From a checkpoint of a small sound classifier.
Model: 2.41M parameters, activation gelu, layers 16.
Training: adam_atan2 at rate 0.0016, batches of 64, held-out accuracy 99%.
Data: trained on struck, bounced, scraped and rolled objects made by modal synthesis, 12.0 epochs.
Rows from block 10 of a small sound classifier, named by matrix and row number. Rows with one number belong to one neuron. Each number is 500 + 50 x the weight over its row's rms, rounded and kept within 0 to 999. All counts start at 0. Numbers have three digits each.
After each neuron's rows are labels from the 100 clips, of 14976, where the neuron reaches its highest value: "top examples" is what is common among them; "loudest" is the band of the loudest frequency at the time of the peak. Only what is clearly more common there than usual is listed. The data: struck, bounced, scraped and rolled objects made by modal synthesis.
# fc1: MLP up (model.blocks.10.mlp.fc1.weight, 384x192), inputs 128-191
# fc2: MLP down (model.blocks.10.mlp.fc2.weight, 192x384, transposed), outputs 128-191

fc1.252:529473496501392470531438493481601553537494484509479584526489443484519551503532519429501638376535493496430501504482537500523500503545408543572476535502539496538499565466461522470470490478385569
fc2.252:500500511476536499478501490538515500501443553495645458525471505514509559458500504420461529499569585473442477504533480441524499445509492598512569565499500639493507501503508496548481519443590476
top examples: bouncing
loudest: 1000 to 2000 Hz

fc1.227:499522396459487493557355538432508580607500350459468576497546492497504527468499500582582507475553524505509551443651525498553480556506567456516412547515609341572490532446509502481548364580542507
fc2.227:519499489449471492566535538578408465515505460396460502531468535531504483438511566493439482446587497478464516494351560503537419512647480565554513510471499515493449484493450551427423500471498413
top examples: scraping
loudest: 500 to 1000 Hz

fc1.333:564571588493484554541473516471490505482468534456514435521539529517484427487577475517447528457525490473503464476474472408468500520499408487501553501484501500647513648502587439483440430495513464
fc2.333:453500363493495424389495536491616531528493510437500571495548551512474501483513599523505516514455501451521503493515536432486515451464548466501488493509475503492465618449502681549504545487475469
top examples: small; glass-like damping
loudest: 500 to 1000 Hz

fc1.377:519574499499515594506484502524482593531572469500397523486528488501500456466454563537506482518434570547514463510582511463501499438507479534502493495496448565486504489608482445564430473496510495
fc2.377:558552501501486528542480503477678519472501502493576412476485500529500501466605608525484507597489544445512520500479475504492543429494504517517502500493512517508493591505474540525490548495409563
top examples: rolling
loudest: 500 to 1000 Hz

fc1.242:498497487459469476473482477499510495362409459541521537481458484495525558448515481487471451461478505411521626383512520485410499553503484471553495506501508440410419577417407575499463474529566577
fc2.242:497495497478521445495454448488493486577543493504483562655515384593669380500492485496493497583499469547572499460552430548471518500443552501416522516491508459497598464554527426557611481503464500
top examples: steel-like damping
loudest: 250 to 500 Hz

fc1.22:501517468510499504486501500500405489468498453499479625501523494500430551495476492623529436500469588492492511515506500507518515513500500531514494502508408444495475495633490509498507518434494589
fc2.22:491610486481489503515529513515484467389426525492504501475523498479439513486526484503500482412538475488496501485515510483478451476506498514516547498446482555497319485387359525534377477501571555
top examples: scraping
loudest: 500 to 1000 Hz

fc1.17:498497493502499548644583516398520525500545443508643546528520420506481424456486557502541513384561496517557498455627491510501457514461511502520378534520524410602499478507450491585552543541425503
fc2.17:506465443510496482575466688566627500552493519359603520531546528499513494494551650484499491498498371465450501488458509505639485517502502348482508502528463499436491568560507499435531537538640480
top examples: one hit; rubber-like damping
loudest: 4000 to 8000 Hz

fc1.222:503498510442476508489558529454503552457499412479479501524555422518498619477452518501489513502500451501457499398493480478544480489499428519511530502489504362485499519611500511501411374473506511
fc2.222:500466558467419518538515501525382528491523499483476504545523500462501464453517433500606399428501465519514615487561549513490492510614482481549512521421479588501499364545487460517564477559493566
top examples: scraping
loudest: 250 to 500 Hz

fc1.292:483601472495506573501512578474503533485516501550517494479580301530470546494577495455511597499530550445636484507416455512485628499477457535490520512520453584418516499503469500397479519495436501
fc2.292:530516513448499502463473504543528481482428611531495504521450509512586522519586456495551505496509451523576555423508534493477632578530428462484462489587443515623636460568518497536539540488513472
top examples: rolling; glass-like damping
loudest: 1000 to 2000 Hz

fc1.143:490618470474471568503474584522523613483516516471480487497505479533497501502576491448503624505511561491547486544508478504500616505499416499490541513503446623506533474488506513420465488570525504
fc2.143:514494511473527528503438481503540522445421569543500501497417430469530509532561519489629597628487500493575485393519503452449569556499479417470502483580438508555640504518526458508471611508513481
top examples: rolling
loudest: 1000 to 2000 Hz

fc1.92:500575505432514515496379495513472532489499444414499546480487446495482496484494486500512512501494516515534504432695511504500452530508341456498437497481573393549486484628545491613432432522516500
fc2.92:421530307482504569483570551499526495543491500308470512492472516518505486551500562487477489489504555485420497499391440499517358438463514545516497432504481502429437576373500627452477502494506466
top examples: reverberation; text has "room"; text has "reverberant"; bouncing
loudest: 500 to 1000 Hz

fc1.76:499517507501459500462446492499511504368454493497515516494487484497590514437507495523533432412577517430507629448521490500461493564492494514535418502527516471386381501473442499499500513505524486
fc2.76:508510496491499484488489462476494473532552485501463501565492419591673436483473497502491501533491487499547485453504427502462523518327530548342540500489507439495639492542633454526532448501494447
top examples: steel-like damping; one hit
loudest: 250 to 500 Hz

fc1.260:459495541553494493551489497500486552478529497500553457504502535538514450495502599569499475430580480500572515493654501478434452526445508515479459469502548528537398489470468486576570524509475516
fc2.260:409504412500493385529491592492577505488487501497552456503508543506423446478519499539542488484420445500506521523452490506494474567460577489430503482508500460347499499592739483451587442569518501
top examples: repeated hits; glass-like damping
loudest: 500 to 1000 Hz

fc1.151:541448627499538480580510515578507628501528564498484474554498495553524498413502600485501499487476461519516493500510439498499529502470503628487503477500521519499499475548495477458503500492452364
fc2.151:469512389548511460477510489495670482580483539509520507478510481509508552500500560494400499509471517510545469518507404510481506500471547494506449474519527409494517541500481539493587502574581484
top examples: one hit; steel-like damping
loudest: 250 to 500 Hz

fc1.99:553566532547491499553462472467501502574498504468501488495507513515488493511498549555464514216538505484565513463488519328472498500505445515503463500499522498429523573498520493545499482487500467
fc2.99:512474436469520412504529534490494552500489679400524567472592551441501456499444500500510497518464518570416471484573526528483514446496571525486556294529532476521471581499531525496490499504492613
top examples: small; steel-like damping
loudest: 500 to 1000 Hz

fc1.48:448482437492488511503461535431489498546509341514505520493514496556442496449525433741526501500587527486562500475632444495500494503510526484483439624498536457573569617538483479440500454494520557
fc2.48:481649486491469504517524486505418487422506431491500522503513516492436532440490558499408402428620501454462495494352511404431456556597506593487585520382489472431427448497509540498477469478503398
top examples: scraping
loudest: 4000 to 8000 Hz

fc1.191:497523587503500419600503494508528527498503452498552507491520539499508520418538539527500482483554500499497500481496500501493501505369503529501421504500501540458406501497455437486537498469432520
fc2.191:425492506420499500435486551516652547594509505514532434524508489582510456526569475499500537502399483509513459500529479476493554542477516459444509490495475449457536487562673518514651460570499522
top examples: reverberation; text has "room"; text has "reverberant"; repeated hits
loudest: 250 to 500 Hz

fc1.94:499495606493502571500549461538518529502508508471532470491496479551470487511468500599527481506474496504496494499490500297496463504506487510442454539500501502493520556520539495514451535485514469
fc2.94:593500527483492382504504536478505537479500542475566536449555538503502484515508424500518504555494540493500517495509626503496497455491504604499595473502494501545451504495552502540500495521498586
top examples: scraping; text has "quiet"; steel-like damping
loudest: 500 to 1000 Hz

fc1.16:520490538501570457497501494604520550572545587494459502538497504507593436455503615470467498507447453534571577499504486503456514464416500627500501465511581525505488478485441493475500489518489360
fc2.16:500518454524463434460497496491528450526351494470477498490504325501509537514508557494450512478463523502586478485480498533409535544418605487403487436533514373464504499491491544498558522522580466
top examples: repeated hits
loudest: 500 to 1000 Hz

fc1.284:502489480497462502500482447507377475534523378540492491473524459500500482467488493693495509500463477479446504614529451512499591494424490492493479497500478501516528622493398499532511498497504568
fc2.284:499620561499522499509540496489476504479484506665528412500504530408497501511494406481498498502499501501540492563500579431500428474470501592506518511431502494495490444498511495514499462495495496
top examples: bouncing
loudest: 500 to 1000 Hz

fc1.177:504570493492509481481492559463499509409466445504499502499483491500594521431497506615531467497517528500521588399501444502500514523500493513508431521538554495380357507453415517427493571566549539
fc2.177:500500478523499489489478490492485439615519488500489496609512397582638404500510496500513506609514487491509499455497393499499582536369530520406509511482511404520675504543513506548563458490486467
top examples: steel-like damping; scraping
loudest: 250 to 500 Hz

fc1.30:528560512445500470559536528481524496467398500498535500461481520504491525450534489532533462483504552507580616502495502510499557587517498503475459469514513588354380548434337500487527514564533551
fc2.30:476508518509503496507500470473448457596478502614524484516511495590645461501542471500535499597499512471530539494431448524519544499311520524491614499478553291575615508547502410519512523516444511
top examples: steel-like damping; glass-like damping
loudest: 250 to 500 Hz

fc1.315:572481681510497476516504476577558504511549550481543506534494501532579472404502577487406482417508492518568638534565507524449494481342500550527490489523575500584505495497406499498498498548488396
fc2.315:464505416564500402491544645570522467522400490426502492482554475499511503511535582490474502385485466537494498539474498593566539597420548378481502522513520474465505473556540533483629509500578499
top examples: repeated hits
loudest: 500 to 1000 Hz

fc1.346:508516486490479489468571512513513628510420483484556502508467502505497500527441525494583465510444522467635483508503518497495463549499505493381516549451501555546513476510517495519498470440552479
fc2.346:530454499501549500486506510484548500499504519418468571496482508496546498503493574470482505463497318450468501526477499518500403469329505280485460498604572427496479559468503520488496604707486494
top examples: one hit; text has "noise"; shape: membrane
loudest: 250 to 500 Hz

fc1.372:498619478470508538493518545493519559500531503500484500494612426511489525499573492443506636499517490384582489503410459493499634484477465530455542547502483504456508485548438505387451494534504504
fc2.372:522501502487486505464462497549535502492356598535465504576438496489584504546587464506501621509516485510571516416506530462458598612512407455497490485556444504596633439541534444464500523505507452
top examples: rolling; glass-like damping
loudest: 1000 to 2000 Hz